{
  "inner_norm": false,
  "width": 256,
  "optimizer": "soap",
  "lr": 0.0021,
  "final_lr_fraction": 0
}
Rows from block 4 of a small image diffusion model, named by matrix and row number. Rows with one number belong to one neuron. Each number is 500 + 50 x the weight over its row's rms, rounded and kept within 0 to 999. All counts start at 0. Numbers have three digits each.
After each neuron's rows are labels from the 100 images, of 14976 (inputs lightly noised), where the neuron reaches its largest size: "lies over" is the class under the peak. Only what is clearly more common there than usual is listed. The data: rendered rooms with furniture. In brackets: how many of the 100.
# gate: MLP gate (model.blocks.4.mlp.gate.weight, 672x256), inputs 0-127
# fc1: MLP up (model.blocks.4.mlp.fc1.weight, 672x256), inputs 0-127
# fc2: MLP down (model.blocks.4.mlp.fc2.weight, 256x672, transposed), outputs 0-127

gate.64:460521547413517504563452512427447509441437478550456522463468424538468465448502526510417518499488558494554471566543547447537501530586461492554487397514482507511522508492475487482506410564488493510578506454498414496523551467472523441446547560557536492442420607524544533545544449473539472524535570493422535520536515507422598441508569472411527471404475545481578493482471550484570476488482
fc1.64:542499473479491475479522456500557508542651534513570446541500483406581496446527432550459408440492514521480556496345453464464487428434597419514484605469471465484490508563580564487475567541422558577470543504500611517556521557531513506466479413395540444527519467514459448569434534535510602486555537488548473422435460510529424484418478533585487459569452445462516497497466529491452463577502
fc2.64:383528542427549482492457335488418501507475538548527408480368575430494392561479535517549502488494418583434395460481552544537487462535476518513555469603471529544525521438569575421555422444515509482443486548426495518576519498512440494454407431385601447427485477473488468552429464472504556409523508513554457521421516569590487456480442513467510565585521474428476613546564468505494535457467
lies over: ceiling (83)

gate.288:491553508561515587508509505555559427461544464543457501487480450566529433371543422490460453483529484525520585484474515427433475431563451513449445574403418519507485497480404455514494563505461499468500435500508554434452533554522454435435524520505496527479582412515466501424458571459558403408524553528422499517567384538554499546584474524469533553478484557471483476521433592483472450456386
fc1.288:459559522524489465464560569423497532483427571470546485478473518463349554484520534468538515522385513403510549518568455539393548520435513554528542388536533417530522493429501541607474476453560479523470535546459541541503562438580481541567575408521468550576489530582536416536582446482470521550486395450558436500456474458458568438454506499537476456492516539442482486545500469576535474455595
fc2.288:485457490514410458495576521497499508493519550493479522494497604489520522455539446528467468422551457539538430512548579494449605452547458429551451535435436469459400487443477559485506504489470443475412538451500481457485544473490506567465402515562498489399506454442502456474535512577502504425436585467558504555441566452499544465534468556485544529553474529521453544570489546538520526437528
lies over: wall (92)

gate.536:490570562429568499484521480503475551536449485543471450494530520481552484470489625465516516499454481464425483453523449345424441495523488484512504489533558463518494506411544393436555552485511511468571510528530434487562428545446446529474558494503449451405481531430461430489483551501547516550420546438514501491436450496463512449507485580460460633542539517593554568417480533450376492447387
fc1.536:477476369559446499545493506561553479470513551504515545450501504481461543482530527538535527498468572540538534574512587574476468403420510503559500425503482561482489484588393472505487464598449451442498468427464492404447488507453469516696412451483489546493492448498486533485472395577540473465534480488463578546527483577535517555528452409603391430477446552522449518399517452484513428550509
fc2.536:532550501440465437485526515429495568501572621452498523511466547513497507543533473496490531595506470474395531426583487617572458516623588517437466486478564458467476478579428430459487509543522480477468543562521487560482416422399433574518622465518509579461558409452441517448581564505518484461503492454519558506591531451473562542459472500408519405453438579591454522534605502514588564497572
lies over: window (56)

gate.439:548461535502472510434553528464460519465439484424524415475482545434470438442411525402555565532465554533532481492507511528485568368581476507500495424469530478447474573498383471470522469456457558497467432501535466467537481480402486521437483512495466499476527571401592548518466491440594431470456471445459493559462448539501556484487522478578538508550510554465525407580474625469498433473465
fc1.439:462403480571450494476496560490494570500489448399424470482435496527529455561559461455544504555505513502530489542550469499489535562530477534531424542491558525657420473476531525545499595475396524472501487510503503558469492487467460493432572587541657483509475529523534480494485480437517405492486574458516565583470530566469581451433522534575513435566475505571570427531557571478502512468479
fc2.439:568499525479558554462473434530546575483475527548512416472484449588518426503415554477457479525448526473460457452405441484467501548506489605454470502382571531479443510453561477357448553548445528407533423545445518500471450480535570544471520358476459528537544516511397513525416513504493531521439479545550499560523428556523546476527587508449569454471561588457573435480498426533490499518434
lies over: umbrella (30)

gate.316:473427544496468459475497527549517554520512510537574545500543450460523518542481586567562533540616476456499458480488445527386514534407527493491473401555469513492437473596509589467446442524529480573467544491484491517514411538583514578464494497478498486473459591405506441553503594499491467486611485447653441464474500560489553513466623490553522553416565451564491455430516505458533513515505
fc1.316:551499486482514397515468429455474592581528548464516507482503489503455536469533615525539463470553531496536503560530447424433454550411590542502520602536525448515492552486502582526569486475518477551438508466526501515459478487617482565588486531501525557508531588409536498554524547439524489436561479473515495611493473522556507454503566472544464532465498536630541459480470523520534529516518
fc2.316:501542445486543512514553444567482460471563536511480445508530451464473514543464595496564518529513524498552471495496548455466479528486541520437549552606547503475638471488544410487514563530448467418474489574454464505507539510495546414605518416427456560566472503647428511431478486470463513618560503494641536583473488534552560537601575426443559505478550473515444533463578533508470507476557
lies over: wall (72)

gate.93:590522509550526523502406505464468521506489466591408492591498461530488521595435506501601546468540533462509455497483478526517455482496462445506482518440577489610600510436551529546461528446542493494466530527580466464437526515553555536479512439530614570497533431516496467591521514513528471502563601573527545534509553688536563469456465522472534551526489583435438540560469488507508455413514
fc1.93:628507563565604433510417477450455534461491511573450492542508453576482500537470436593575552458585519470442513567475447543546505438509535495457539493489649491542501448456489556480502551429445488475369536426578510487448514525545581517467526472528524498499549511480567509522661482503566447505580540568493540595505509582509567466456531606477450450478531559594513568604433519521562463456525
fc2.93:422470575459535482444626493454536456450468473561608557488539428518500440528420448476530532422444508550520551566504458494563460404581516495500521471468470525432465503428468542494521463449489525603456529534492410454482600535378445469440402390541437468558542514493494455489564433495498485545518400471481519551522437594484466501539578456471474474530444537577504503567558538452479527519476
lies over: wall (64)

gate.610:559522609493497472418449562403431520532485527556495508447594470522513611463483570541488509461464388508549452482488463398528468512565572508465514547524496545491402464515524440499526509487513486450481572412525486450461484532548493560400506509571460419532497624523491428573533557531508502489544523471459498505526535489497512493421517465437600494471554451496535532438434479540488505560469
fc1.610:514512553446568472498547523482603503403494522481524498451597437501535602494453588492488437424431438514465474365425410550399512615600468479485557450544431525449504492494457515542550479528548501546552489459405485504504444410540484513434523506525408442452568504526485537486483484554588506469527527481543451463524479530529479437519411478420578528468527490459522535469557439425403487504435
fc2.610:514451635438471500584536506463534541482478477438541532581467491541555587479427505558452534488501448501577554484557555408490464438480506593468503474490560493565575523570599479512484469476435510421558469581457510599457574463530429505489449467491515422454464534483515492483537428560547537556522550591521490490514511526499585558596514444553438425516548553513466430467427467516517556569559
lies over: window (32)

gate.90:560474494481503522433509493595415465492484551434446517477471514551491526413455518501599470526489556535461538481509464474559457593484577396414560601511521545498503565500479522533495431649520550445532483416455464484550420458483537477550511534550597454526518498349568506503599459535446508336575483518500507533428507451523406489553483531486525478446619451572518468428516502530478493517526
fc1.90:504543549500561540419437481422521529552569479531560464502535527463523491543519519593450466512534476552549456527479452541470466526549431518462489470433500485501565492519592433521506521458514350553405499538579605503501542502521568495452483396434473448484472566572456508572492613509545435559476564466464483486541450575460593543442584484561495497520431547476512457517550534506489561564466
fc2.90:529514526521507656471509519478536454582518455517542445405402471470477497573550520566487503534476445529493461445488550504433483458454434438512498531475532544465510554445466557496481549457515469505465546465534472551562383456513466385475500468517576528459481429439474525526450437558394529447476419561483548449538494518483501536508526402450535581511585564485531456544522548495499415468607
lies over: wall (74)

gate.230:530495393543494535510511510594473519473480570457555435479520502405438524497490500439497491537444507538436524495550402541494526542565421497508518534556537512447503492470452482518423509598463439550464471513457453470502517494481396392536428448489444595420446470483426513393548529521439473481502509510405399513593514549428403476562554398435532571459443534472474474437517507463482522480493
fc1.230:490517479509492504411552483494488514490466504463456458495442487453455437541474459532460453403506440483485505472432499542457374446472556409530480449496474406479471450485518534458474524519473482493524379530430423396593520459441467431474469460432433491432479407507535526535546439379462468551424513421498460440472520553446497427494401509487472435425506500441455459548545471438441428479483
fc2.230:422530481563512431552446530437482437463440595435483537472477472465484478535457537441431500560419440470502406504421461549444531536509500547499493538539499512521525486467541466459494450548508471492442543461521464585488432478547497516511463444458512533479544477456543484490568495571531416404432524528419482391474559612486562501494575515521443406378453561562523535545547498531514574544480
lies over: door (32)

gate.584:486572485542556533540507415437521488505576530439588468490550489459479461477490473537560575487458431559593451562533491504522439545585538638471513515476450449465501513412454628472546430441482521604505478520478410506474541513439516504488428542577439484458443463468444405508492487515533454496486489393447475469449555541532419523488562495414515465598532444531456477470524430522471560587470
fc1.584:433504446469509589457448517492530468583522527526505447499436451426509546519500515545480574563470593582643503590492537578533422534469574512535370582543499471454498456445536535531518502501538516517475492505495565459379614553531495530588517404543467452525413439535455438531429444528558441544460491500473558427480522501483506495499537588479500442540556463515558363495484469643532499454492
fc2.584:461503505611489416467555498464497562447474570419497453576573505557529516486428547504416469410444545468479569504466606540575425502614390503494430484407463566484450497499474500355439534492517483444474546531537449399565435494563569468549583465390524497366495509535414519548439476519515567497463527516490506513522581523445537469527479430452647482559509426541581479518508514447577477454480
lies over: floor (98)

gate.319:556537511488493445449522457451485494637456505460522483441469561567425588442525461451447509584495430438536519520481471535471470470478554514500573456562594517504513462523509533464465463414629521498458537464500488607477473514504506450571502432526478501536463548545605490546505564429465635591532426435561529540450558542477511484371560484489525418517528501558504467543446454531448532555462
fc1.319:585454463562535593491489506427474500500489525533459463525460545511598553521522538468501537571541492481520653432442567508481531445516461471526510514535473401440577451482572442544509452532493596526468457386590495448572431538472537529506544444510446448622545542489492504496592570593405570454529517504554554491417438442577527449522487485566506471577575592496500588482443496429462452436569
fc2.319:547527499559395565556436551470585552568487439547431559496484489455537535478524421516546518544524528483502421529526420461498432466440468517435451463492452542453491574440448450597478572611502431580476538491508560618458513441554492545441513517529510543476482500514433516468625502419573513471487513436505491485500461556544504518504521463496471569461478567559433469359492494417497544527509
lies over: wall (63)

gate.396:529476473445447502425406489540471538555437492534523420456496472461580550548424529498468478502404510599442509509576504520538458427444443470417512455447567553464437512512482508528549505419472470498547468336508523532479388444468503575513449516505435555530461546509468489467523459536449561421443393551464406536431481423481494546466495520510506533521567519542551524556500552513488547472493
fc1.396:480445541538535577535525500453505487406467496519441529513528564524507617507483495526440456500555607487513535457438506360486501476465582612477537417522526453504461592397508425529498463616492566423554579504487526522518486576511477476476509519488548387505606457519480525449502487627518440417545548474514492447464492509487514539575540491529516519461499516602538499436453502470472471646508
fc2.396:498594558531443458530493565412507563565536488464524492476477574490515585504540431516418480526515525623468458473402546395398524481486568428506463533517465401503538452447539542455544589555540433554521527505493492468467466508438503553530424469529428467503545406504510536531412503469509498558550517605543456456460463551443495455518469507529510508478517538442470513455500552416453550600486
lies over: ceiling (83)

gate.408:559482428490528418414443520604558620534389569494546372426528492580431409442549520617472509598473460495572418553531531464583470544501525487528489408433413527515463525486573592425415430469482547466458466543515474537499388512537507493402533460556487509467467502457492472480505558496455429582517512379496467465552535455516488573444451486489467535521503419472554456418490515504469554458485
fc1.408:477633501494488494540557466504474544441499456551451492551397541493455494511482626441487520526593530536516503566521564497562483592493383501548442494459415577494527483481593475517535438447543462470532536445562598413579473501505453554441401546520480520436570508505452466534596555579480479560451601572398478622583565441569474447538481574517454495523442488507538519436467507552438567476586
fc2.408:524532551500523451513435500526541515529574410483529490446621478474468496614477511546507522571467520470392437501473533496456480516511519431462578433496504469494578481504461516490519456560561584469544507508549520631436415518494564512590575505486509587405558428501462500539545519484469565577477434441493507516461483506555478453392551572527504436497497447477437483493515541522357540506516
lies over: wall (86)

gate.547:501452445541571512385537516387414442494482523487440483464482512486479546482475506582491443590572478483564446425629508406464482423498495479393451525450534432381544369514512466520491460511444608486474560523425530465476423411569486555544479428481497498484419548504566444501609506422504539527484465449444442470421416443518466502487429398530584438530504470458590504461463474516487508462531
fc1.547:547511395527579493561578500476526496536497517558545468476529582574559502460502540536515487532506486439471497525605523472496496473511440446457480444498491543385550491507450533467509517579481516410582533434604468520562463527496433527494559530627479562520526471569525519517592511541422537590424475464458472541483438536436504476555474558494468477453603417455525570521604548411449449428551
fc2.547:532485532492556499377485470574426441542509488534522559446518498528488424541525452584399524523433479481451461569429452545531483516511386482526529552538504566396635430494455522546508504558480579498522578518457490476491499544495508561449508541469467502607513407455479524549471565496525447473523534398585495505624592617517518493493503534541579545492564525451444508508604432493516517451436
lies over: ceiling (95)

gate.57:500525477506448485461476548525520460468518549542509479548526473452565504521486372524490521495484564400499522502569466544482462518491528506478545543511584544489493441564482552556456604450585448511398553536490471460437450435519493520492497563490371572418391582502545498474535510417507574512505504555467466423564530476498461456497470405547558577446509498516402518497432559461553432601441
fc1.57:508468443526481546531474547439457516498536429479477458512594479581436423512513569483455529487515474531484462481506537497469538428533429461501496548513495473476481504541512530395529503491448590590585529498506451531550608577581500502529511491523602455551511511564453427527473580474422556528456531525494483442368422541461493643469471593465486455531513550427484490508541538526500554415515
fc2.57:512488521512431514488514570454550486455419520512558467482433407481491480549482509525504509443445454487440454510479403525452394521473442569511482427398525485546493493518532427413467543427503450480494481467493416450439476555497591449489515476583480522456522480515530504486479467537611524545394543534585526383472490517449566542550546475484479514500461515523438405420656480523420521483448
lies over: door (40)

gate.178:534558457519569517515477454518562483522515500499479444553573468574428480547562549431605520554453461581489425570474525460562539526471494469524451529441475603451529396469482468469597530453444532546475460503518507523489448589620580467452558649584497491559557551461612516434536574441440523530508543581584508499540446501504601523522473505516546477490558577528517597484521531554478457468469
fc1.178:518543487449522528524462492453631501554499494493481498570554455536455434531385554406558501553503510624442475604478495505582424543461523471508536539505452510437479387498474555428507485532526572537493441474480492552398531537551525503451504530606456476625473468494570548401549533484444523497504448569592589514479482531578508586607461531494546493440610475560498543441559481487531512518537
fc2.178:401506451547476410514435442432520561466481503432474512532459492467472569461581491418516514503498551583449561485456589458625469496479482530469510586571483436504467534442512527544539391528539422547510444470526439540428554481506490486590595582528469535560530472496510477474458517511478540435498546523398515446459433498507524526586494504444466402474538421558512436524483527466482561439454
lies over: table (35)

gate.413:475431504498438581500579671517489459536586519459435425541440394488588531450432531539474498457510591532458496536489533478465501463556531576497475505574498431599475528485469545506548554505439463474552469539529508486486589486475589550605412527464598561476484450477442496516320547600526530500435487521437499535442497489482516521478509540545570572503533478429495420576512544452497536491445
fc1.413:460526493577466580489605604474504455499511492489501402497478423574505463431446489510472499478522576546420498491505531452456531540561541554509467559471445404602509502423480555531513519511441503454462446620535525422473604553494548458494454569499556529461544465457441521456356612571543452549451559511404516504505485544494496536430506516552554558574516446463527438505509474462565557543408
fc2.413:569553508489522454531462589518477451473502496442563544470536503458558523416482437459563528613541646515454531510521461527514453521462544433535603491526452434382500488377492482445443453556529566541535512460535550576552446491466438548539536561515421573459460538589459468486369506427475489425454509449461507501559478448488452470499456547429461604492468480586490572556517513407494479542460
lies over: ceiling (50)

gate.326:463523536473499457494592498538586489452539530532545471515526510497423545546557481522502467436520470563482381490532403489396569570517505485538512419474626492491565545513506481512517533550505496474540492541464511518576526500525534607497568428459442566531525467470473434481540578558567525528506438498496521482471495470414455508515482516530504480374507521489462548463557450505419546516406
fc1.326:582531465577379561456534427530473526518454497444439531515522549557549458442487522527536528522570454392546634452453535504551511488502464561470556581583443574453553466486465569446503471527476562503531446507439495568472556610443489459463483455445553425503435478466503485557469553432467550583485529510515474499517569519538490438500557542543475505584589466469557472610424543478536562609447
fc2.326:393470483514493517500459532521545466425616483411513539541542463559377468510444551506502519473508457457490494544530499592478558563496491482451407410441454503517503494565556417475439434477489557415479513463479466559459463451508509506459528548546525513499572532526527482473536486500431529579542546588531519438564570568560574533538578427510499506484530558567434388475479527553564531406522
lies over: robot (25)

gate.72:489461518527486426578519490462517499425518540491525532457594542459510590600426485575484484515478498500439482456562427553489473447547573420508595465471585450518484499605523517490544512509603467507478598495438416527460592521475542495511521485523497461524568484576468556581516556501508565500542492513516525462459520546435592520472485407546542469493511483587522594463500479510575524664504
fc1.72:603523460432453555420484488510524449490461533546547460465533547582416435373506501587512480476580551428508511447585502445562516562543545447400511454505494529526546439537474432473468526496498527544482528425490465543404463490427373576499630489434490544486549558453566521480480475475443505470485490525456395522564469500561449485599466491602394494508510539459544494499459512442462500527495
fc2.72:414506474562471385507471426505479521495483442516478519524519479591432280472531540513518511525481552558469510547501366500506456525524435504424493515528534605477488567448506455427537495454484436460509589557596519504613503524565591460570498451576538495476454550498479513505536467535485440443428465508463547526542431481502513454485517529472632452596513553537540578501501474499547480413494
lies over: floor (76)

gate.556:439430507387467506502539428627534474437519410576503494525499569498496424490507526568512475550559443468545445429522498502520534471614567477504403486550491539527438460482552467442498439578531531518575481524522428475561500554562544385443627439465502477406502525501541474532540441441558519570561560428529475465569469511441485535367485489428470560437553485510443500417495560422478540517485
fc1.556:495567493577451459518477469452461479527435533436496453499543476467582536606465481505456504488431483558392533560450542513493557458395494471455529525460553404520493543496492506616546521382438402472533479520521482514497572479377457556526347573467521529535453482512472510448411501504431546434409448524485447505427542487522464487552483478507478474512451466453534508563546516571483449476488
fc2.556:492484528536564504465485423556576573521378496547485464566539505454476490478417540452533479398440483556477525473498470422543473475477545563569494423500545559417459488589536510531500539442511539501519499445425497503568452465428497497442485427470432489569501585433459434467500484534479564465490502531484413581478471523467545501544547463454505519470476462485546551481364507512626435574540
lies over: ceiling (75)

gate.149:531452431572402552528550490577454524503515558489476492487562462513639368556498506499511564592452448493511575556372531517516522471529444540366440485505444456456454511476589444494507491576501553524536443445452545434448406474542413471498441404429544453472523590629506556485502473431486385481412469518603539459495532549554541481436495509529557512519462439510510453565497551512546492485523
fc1.149:534574503469601480437461423421566466517460495448535540434556593528355558504541533491509502459507482463524427477594460512531513545504526412506571467494571542455558429546534484547497483421568477510449484530460469574512537543505537493482644421562428579524474546460576462516650508427482554601560451422535487569501499465506540528577431478477427462497548546519501579433494427511509501528517
fc2.149:509430544469435505496577498456515433414489485477498494431518550425404573456520427574541461529569526578527484512570489447559563464532530492575454524512463543410474556515401553534530508437471541565516499471455525427502467444543510551487464606591504557409432453609540492513544531511420571404462502460494543477534483457542450484488459521476532534488456511595471436401478572452408508470551
lies over: wall (65)

gate.463:519492461399534401521562620502542593547488623426503383504517571383503456615555506541482488560511508504492534576494541488553527452570454558563552492516554514513559588535506485570494544468381452454489384466494529516543545555533592424487551531536465508477412562450516510446552474516475531567562516476442567531537495527465443577476556461412573503516525481481513535455564508542534493408512
fc1.463:482512503471424581441596365525451375425572432515557470524481452620515445414443513513454516423515524505486506462488489500487458494479522449439510545460451440490495398457568480450563445568602546527555591517479411467549498397508517550503417548457562513493546475550417510580440548481536526477439529450507459409494474498565461427546552474603553438463459531459486517535448448424493549589525
fc2.463:524518526513528413576452422579586639568470449523466486474524456611427481458512460492533449599464450477555519482529505601476526547534532566463506538448549499467466544443570495387496560554413511449553446531479484512495518442522577410464532496497456526478557459452464528434476481486429527554496500449470483481488525473559555455388485499380527451418517520482541443562508504441521492543580
lies over: barrel (26)

gate.450:578577526377430484493428486468547477445474490500533430499623566556516472456486504611387463508495560455500511496517452448443444454481564533570491583540518524628558434463511446460496529456446481547421554460465581579465491554583477511520473493500492515461548527568453511529492492570579517466405538424461475461472584440520572503499512445587482495488495526526562611509551518481424471501495
fc1.450:577552589433502540441451541524560518493460355511521478528611524547519445390513483512414518466421503461505414569538497428502457513451450632535507584511516568651521432453465376510502505476527515518412443532390520524483508550557483533460541500461450522444557499502470492561428435565544451535446493476496550501552547370548505493502470419510501482536452494511466594552580574522416563468562
fc2.450:554510527510546552464576479494481538551549503510455480494501525524546492527469499449501459519575575538445440401459585490409618485524495530441375440443536519478487550503535466517477458519538508497511488495367528401547499506462427616447587501507464514546544467537517512575565551543468570537495563508528456455493554433454458463505551519486504531512512574435569488470467509577533492561495
lies over: door (36)

gate.445:557496426424407551431571434542472460457450454581477507489428518502507484464522445483481547503438507567423513389562413543487536413516528420383484534570548506514486500477542475448455626476482487608388601512445528453491404479489514502529518487526400577525483537537517448485504555464556522458486451530421424540501591415475542533498459511478508553501504510408482540485423481468467464517498
fc1.445:509538458511397482469521431516485552470454569534490418487382548425491538526531452462571506440492562565344546561557450573473501474517542494496451474474518433533469593483522496537469579495554439418491529466507589410483441424496451520530446441527452574495505583474482485446530530518504393510478434475443472504511598462480567372440478482510512442555493432383419496560430364564449468544573
fc2.445:556510547610531529407483541488445487555565516490553549413601418552508547451532484479532499568504520533459454506471463451485566466534505452539418478548459478503504491488469514551556498542518583530549584518537451397547456512481477515453512549477502520557501400457431513532511501387533489537611545402439508496554529446641462471418470540490587561535568538515527484568463572516537470532514
lies over: door (79)